python train.py --loss="l1" --norm="groupnorm" --activation="gelu" --widths=[96, 192, 192] --blocks_per_level=3 --init="small_normal" --eps=1e-08 --cautious_weight_decay=true --ema_decay=0.99 --epochs=25.7
Rows from block 2 of a small spectrogram enhancement model, named by matrix and row number. Rows with one number belong to one channel. Each number is 500 + 50 x the weight over its row's rms, rounded and kept within 0 to 999. All counts start at 0. Numbers have three digits each.
After each channel's rows are labels from the 100 clips, of 14976, where the channel reaches its highest value: "top examples" is what is common among them. Only what is clearly more common there than usual is listed. The data: tunes sung on syllables by a formant synthesiser. In brackets: how many of the 100, against the usual share in percent.
# convs0: first 3x3 conv (model.enc.0.2.convs.0.weight, 96x96x3x3, each kernel summed), inputs 0-95
# convs1: second 3x3 conv (model.enc.0.2.convs.1.weight, 96x96x3x3, transposed, each kernel summed), outputs 0-95

convs0.54:521503463496505442532502506495514486477534392529700531488459552493513523507517476449526553480498484468586534608501575545520523470524446512451506513486509542563342538526481503528452551587618533576524583519518522510518502440461484492445523490565447355499474513537460432491478507510492446449
convs1.54:430513518457516464504407535429508513500464476447482463421524478469447552490401482427449474455476439503487499405498509504694554554449503472505547456449505451545542480522411481533515468514487489512485428447488557463462405512553540448535502352516510493497517425561610505561510571542458467506
top examples: reverberation (78 vs 49.7)

convs0.1:479512498465498480474461502492483472365454427465498469511461477448480465389440435422483448443485374494477511524382531514458496489519492554550487526535476459479461443411441408416375472500477339524477526466522479460499503519500422444423510474503363503515494483519537512498505494508516439529
convs1.1:449561482580454519542432497484487547537457437579583508505495545522487549566587440514476484506496535518485402484465472458572454498483481505505457480509547575403574515518515447547478457480508595449543429494474427506482508517498565426533525442593467526419496493406539468462298468552514463509
top examples: pink noise (59 vs 7.6); vowel: /u/ (36 vs 16.4); rumble (32 vs 7.8)

convs0.61:515454431525500368529469507499493458532476502515624543515516508343525490504526490499511530492521446526615461624489497487466499498471468553444490517476467541612421456505468503527483556563608511495515562473496502488511479454469419463413522446486498388510457524438619463459464476438502473429
convs1.61:449530471484536501464416390516500458508516512498487494519463420540445537457509506476447483521588545455465513471466527512602578512488530425453546479516524486404452586518515447483520495396463501455539470470606559555457529585470581539494532379646523496483528482617552517432518540494561471462
top examples: reverberation (79 vs 49.7)

convs0.14:364351510422492403506471461512495502489421494509511508522499478501534491506447464498512480477508506535475448522451481509458408448487495523541453488453476457455508484491478505514471424495511487486493472510513509499458345526463486486511420468448407516522508483429388420403485376336500464513
convs1.14:528540419560480483509524588506444484434512489383309492454520485498481465462491555447485503510508456492511514490456477449463533554523522516534566478461566602526421443508417401427540557499514489461536516517487542470540670449516496512479549516560516523507472495509516593589522481572470527456
top examples: consonant: /ʃ/ (37 vs 12.4); consonant: /t/ (33 vs 12.8)

convs0.95:525513491477517448529473488489500450475487434496630559625433517490489531497421446479517530480494482394512516554523500466503602504517421536488423518391527515543483521494522441501586583439557493407555559464537493511517510477482407540390498467499523393476505519552353438456462534504457504521
convs1.95:610545497557527458497416488418510425508493460483511501535441448509507473466548554374540480411565457508491469479512416511514517439499514554527554502574492485459496503448496557551480585462482333551618578575449428426569545495490469515504466530523460521596496441532476502496436502525543456545
top examples: the note D# (68 vs 28)

convs0.58:456420488418481474508475524556549518434383567563460420521534506514455483480503544514555476477541466530447612485446437509478436537388562492464565498489350423402463451438485498511529497502529466481555418496498404479450459555462499408473511403524457496426448495506511512483574510467478548474
convs1.58:574497472532467431500507499435450535485482451560511489576472503506498418526392429462400479485512493446526439529472622576499590474488498491497490491440619469497653459468556450534486535544495546521516461516469501444506398478519457571523500573547491427567511504496420417447512456524595550515
top examples: consonant: /t/ (36 vs 12.8)

convs0.10:444511475530518456504478511468480553491573491552524613500449511477421504399463462413487538418519407475520476462432482480468473442384436463481426464483537493454502541559532499553589434505472352489501498525456498477508507357501486423487449498448439478376518507506562489536515461576466487549
convs1.10:525427425468501463569541407509492466508550598478510528601501494477502458575457512511484391494492563506528530600461492481483458457558480518474465449477437586439384496471500468537582548510545482527451474462634410496514399534570468509497545508505479396540535519467470474454504492481553422399
top examples: pink noise (77 vs 7.6)

convs0.92:525512495480519440528479491493501448475485431492641563620434515488486532496427445477515534481493480390508514546525501462502599506515429534487427521384523521542483521493516449501586581437562493408551552466534492509515512474476406536391499473499527402474506519556347441454459533504456504520
convs1.92:533487394505451448508396477431492384420484499488519484458500499518530506425547520445554547469580487504559480530517456618549538452480555516497560435587485476461439516467525467526480562498586442640563656554435469461483578503471495530501484547502423530549483551480507525479450511511511462540
top examples: the note D# (70 vs 28); first note: D# (27 vs 8.3)

convs0.85:460429522554484531486470521449450494527535529516530513445477576485541447505435488536469484426412472480503430423481460462429463536516527367487522510365416494433477377471460447466476399499457561405455461555526487535531422474583479491482499533509441545378500481423534485486453497451564494538
convs1.85:559485448388475570514397486530544565524519513477484479528541461520570513509590516492531501451549563510427540441453474465482492505517507527518539533523495474443478508519471415483507505521508486490489422486550566380622555510356317507491528505557505421523484509541415494487590468511487566505
top examples: the note C (67 vs 27.4); first note: C (25 vs 8.6)

convs0.53:479517466506496505509516530446518572462524583522481536490533413456468439458474506570518317466498458511518505466458525528441442567494463468519487515534516436489455493421555582519510432441491465473523464437494296474469569529526513525484477555538428533438533443610500551514539459423510551540
convs1.53:521444464569492516481493481532548529520467540529394489522454651484520523551492469458500465511501481488498485539464461542492458463478472508419467477504479458559575435510483470537514577511546646512461581549504395466506485433511471438491493536513492536535504540573417399356415442582548427447
top examples: clipping (30 vs 7.9); thin (high-pass) (29 vs 11.8)

convs0.47:506515496635498473504610479500494444451592427577534543499446499579456561479521511432467545490522510482452495524491524571526551485570422544538442522497590519492511562499523424454511548529529485497527540515443524483521490482506551430561506427484480501438520459488303418491508476628504451560
convs1.47:520543501443510457503364518534459546520506465492463529512515544573570520513534561486566467569375322433462536495452432583494509582510531431509506485518482478495402463538462498533494539466476478450539599548493389442528509500465457560495533525547496500522446511454386516417486456484521518447
top examples: deep voice (73 vs 24.7); consonant: /t/ (45 vs 12.8)

convs0.90:530515485477516446520479492490500444475488432498647568626435517489488535496426446479518535483490482396510518543528501461503599506516428537488429512373522513544488523492521449502585581437559494408537553465535493510523513473483399537401499471502526406474504521552352441457457533504460504521
convs1.90:552487545361499503503454490551517613554494481457448528531494494534468473512538559525423520523437500521444540489448444385517490502515485517497517507495539463546401465540477532504488507668505395449485510584613440414512463521507428497539546408500481500525405525520469516415533569507459563507
top examples: clipping (56 vs 7.9)

convs0.16:338355510459486427524479461503510500480403494482473511523506528497523479507437485500519454457509556540455428535439487533500432458488511524559456500451496475477489452466488480513497437483518477483503499489515491501487346512489447498522401470459404520561488490408361453407450395408488479536
convs1.16:541554442589496501506513555502431490441511473450344505454526460506475471416519526474483507509487471492465518457472514485467570569505552493587615489482579621522437447502404447436522563498495504503517496518505524462538662443498465525472541491551520526493490500516515622581565501567459580489
top examples: quiet level (63 vs 29.7); thin (high-pass) (34 vs 11.8); consonant: /ʃ/ (33 vs 12.4)

convs0.4:468485520461443509576553465543509417464467548469588532525518473397441492510489510486527504557404465506419403561458445469518501468457473484537520448593477465485442596385486452545483432490455510499481541351486430606488480557466509471440405563528492558541534542483537510422514451478490567512
convs1.4:466502488589484480519520529474431574488495436509459524454552503627476580461492484527500430541537516515478521507593587554574561469456485484586468575534602581488649405504483489504503500601558480612529447584496490463571497516547501506482442532511478531533485581441486524586545501523508487524
top examples: quiet level (73 vs 29.7)

convs0.74:542506456349458468488429510487515536521471486549511509424500493475521506419512570562631499496470586456481502477572517490490526503552495469369509502430486503557539405501551476495519554413375508446501520476527497444541531442489484585369501505520504436475491510580474383494474578467520501504
convs1.74:548506462342347585510485408463521445537555474502497485515590507512521463463483542495445491482494478449516453580476529436520551464465476556494508467498478478523465464467473527491488530601455479424489571560597462367531486558623481566510531482471506533525451464490451505419530558500454571536
top examples: reverberation (89 vs 49.7)

convs0.27:476415521493487513505517528505521573432415540381434428507377508538461484467508544501508499477491465489464564479463425504490481513422482460393560523497381411380422527468487422500484450535525484481512528533479497437447505528491532454498547377457483480499505486507564597584585464503516541419
convs1.27:476493457509429452504445591482566533547493486519569478605432545518522453532420493476538523484520587516545365503547477472379657496440503480482471427461503483536421545483544578561493522508507541476515571510472413526511479494542474539493499467536462490504488509477540490496363518406391513486
top examples: reverberation (100 vs 49.7)

convs0.43:359492500512537390517434507496515492485505502447493500579497422490469563532376459478424531466525459456478424537489481522518484495511476513523494456452482532433415490505555499495504496561550476528511542594522480556335464482496355528491485496451522503518503429463504486465464358474462596546
convs1.43:435522486514517466498609548462469480466506534435498490443476511613402538488502482478458461518460528446412563488442579567499479537467553496541551541463508521405487458493461604470519503487463505485538452451472436423601567493480509458494554351559410427577483461531467563506546419547534546452
top examples: rumble (59 vs 7.8); pink noise (29 vs 7.6)

convs0.11:509473515601486560514390459513434481475515505493409604380383485470479481504529527536449495513446526417456407445524464471454561445475454482452482561524527450506501503459476425557538462500514530493478464556602467437519484535519421458506407401454571576470505480531508478404532502497510515602
convs1.11:475449598431441561492409546478508555459492526499522492613551452478453613514517530470461537415496504526594410576502487471503547490529532553478560440531470516495477508467520472456502550441505426470640466513427531608473453572487491533578557491512443477584471499482485477537491580408560530446
top examples: pink noise (35 vs 7.6); vowel: /u/ (35 vs 16.4); rumble (25 vs 7.8)

convs0.77:305443470442555456473484503475445495512501497519543539421507501486520488465522466487524526436551432477495491406435446488413393485371531489529497509500486478528519494509525543521518442504439425494417352496460485475498530505468443492468454496477436584430487458388574514456500480433460467503
convs1.77:492590533541528557525469544515489522474493564435436510559508491513472535513498575419477409529502610591428548512459517478509569574563496541503551520527514524455591432503499444434569537516525485479604464546525550584520603525543473521597512466603487490524511547443585503625528453530537526442
top examples: pink noise (26 vs 7.6)

convs0.34:401421466523512404491471509456469536409453524521437490493503429455494455492512455466515417490528462460474475467428478488409440521469504497465494490495556424455499379415528536493516489508480430531481533491492416408398484407465442464376529484461459516402509492411567529497513422431531505417
convs1.34:416640513408556549561492485555591552465421498434524460441498452565394555418590470534506516451509528490376539432487501476542481491498536527414485448489436505474427491554513551425519493489488528461460533500541529513571538574375437430502498502498480468464505504482531560494480524547427481452
top examples: child-like voice (56 vs 24.5); pink noise (27 vs 7.6)

convs0.30:472457518521540535426478524434461500430477491458412437472532485540471434388480452446449437449519449416482425514476450445416488516455525461546531447412544458451479439395510516412411467535503399504497501456487478532467498470470372423370576452475478513494501446468475554550519443510498500518
convs1.30:371435467461563420533469514494520555476420498405530513539438510472485551544475503535500553420483532491584524518494480516540443473552479507479469544517486487469462490513478456523446534484489469482509499503531578441428498519478522536545513733537414469563514509440352485508402486507506553499
top examples: rumble (65 vs 7.8); muffled (low-pass) (30 vs 12.2)

convs0.13:481486442401575514465538468506560497513519499545590491491497467424511519469563517440549527590508401538554555378538458568495470492452447496555484497464437539511491514504515576498474486443396474460479389502521503521513494470341481491407511542446479551474460562520571449488544468435532443391
convs1.13:609520444602545498491428518548492470541441498441526519535487474547428556412491573496510421449517533491502552418492550501525603521419473526499523559474565447516440515457512521552520531504490677481554500484464471494453412518518589516445475461577507493560494527604593487537456490547562534538
top examples: consonant: /b/ (36 vs 12.7)

convs0.32:449480492460521473469461549435528491483487488407466492508486512448476559463525484418552456548518536449467558571537457516514478497488517482442441477438408431488349516478466549513518447666502472635495491478438557520503539487388436565516429554433481511564463532452453529545508442436437532489
convs1.32:514532482510506467576594522489455608447521435489541527511507476590501595457452446484459500559537543543518474469468628485565499559466506498521497479498535540484571450508566554484505508627558542608437343520469528395439448541544512489503486529480488506565513518504444469526559531600505521565
top examples: consonant: /t/ (57 vs 12.8)

convs0.36:509498485494483525589525482519472477478579468490469534482439549604510527525441465486459509473485594444421484481584484516490569493567483561482465496485493524499587485502555341478595536472494509469487501526519515491530490512534528507521475519529537457430524462552246440476473520590506483550
convs1.36:502515450453533520510411502517512472462459552509499471471500530524535449579493470455513500451457466506488465489450388510499428527443474419512501499519370428545237437451379506441504450532465528494439521512474457479471455436483501516573496500479470561526489473426493488550515521472488522553
top examples: deep voice (71 vs 24.7); consonant: /t/ (36 vs 12.8)

convs0.25:541489496501459478481459467509503464499400488398493460462499393389471463495508537539460498507431513458536447577476618541555473487628493494425527590510522465539385479517474503425447470572569492542634554518479425463454538567512434427549488508449540474508503445502438540485516439449471503512
convs1.25:432577481495468448485479557507412485539490496426547515521446469592489439508463514492533468455514518509482475507593491467336605526381534494487532339488523520506297560495555508535495484482480478505460463498476548501509536552462495542509501518525415417464484483456545506543491519481509522501
top examples: reverberation (100 vs 49.7)

convs0.88:447473459530457451557446496497549532487486444474471451390518447493457533496516482378478460544471547503425549526637455527495477459467474454423498461415494489506489491512443465539477484632634504533523563551422508528483518524421463479445437441453523498565466572476517540551456411422457417505
convs1.88:458431472488533462520587539519520517384552467468447486599497583521465512463440351544478471490458486547509496520501590552552509598472500473551465528490478503433439396526520583468549559513518556453580551558614444430465588475510584506517505566495562520445508500465529505550551526496475566496
top examples: child-like voice (50 vs 24.5); vowel: /i/ (42 vs 17)

convs0.17:521528481581592569492488450477524500524513480493640512467547501494590475440659475568483571474461500520512464493485573506452378523494510558529524468493501562508478528529418554462431519531607492447446371512428548505496480517498498470453551532525446440473433559479479419454562517457533498431
convs1.17:518608509507558601483315484495464401500467507449494484511476507537506488500465590449500401426542516526416525437518455448454603516517509514456517574519572393576492498465504497539505539490484559567444545440539528448518383495535567534515463464570525491512493547520512488583492528536447500490
top examples: consonant: /ʃ/ (29 vs 12.4)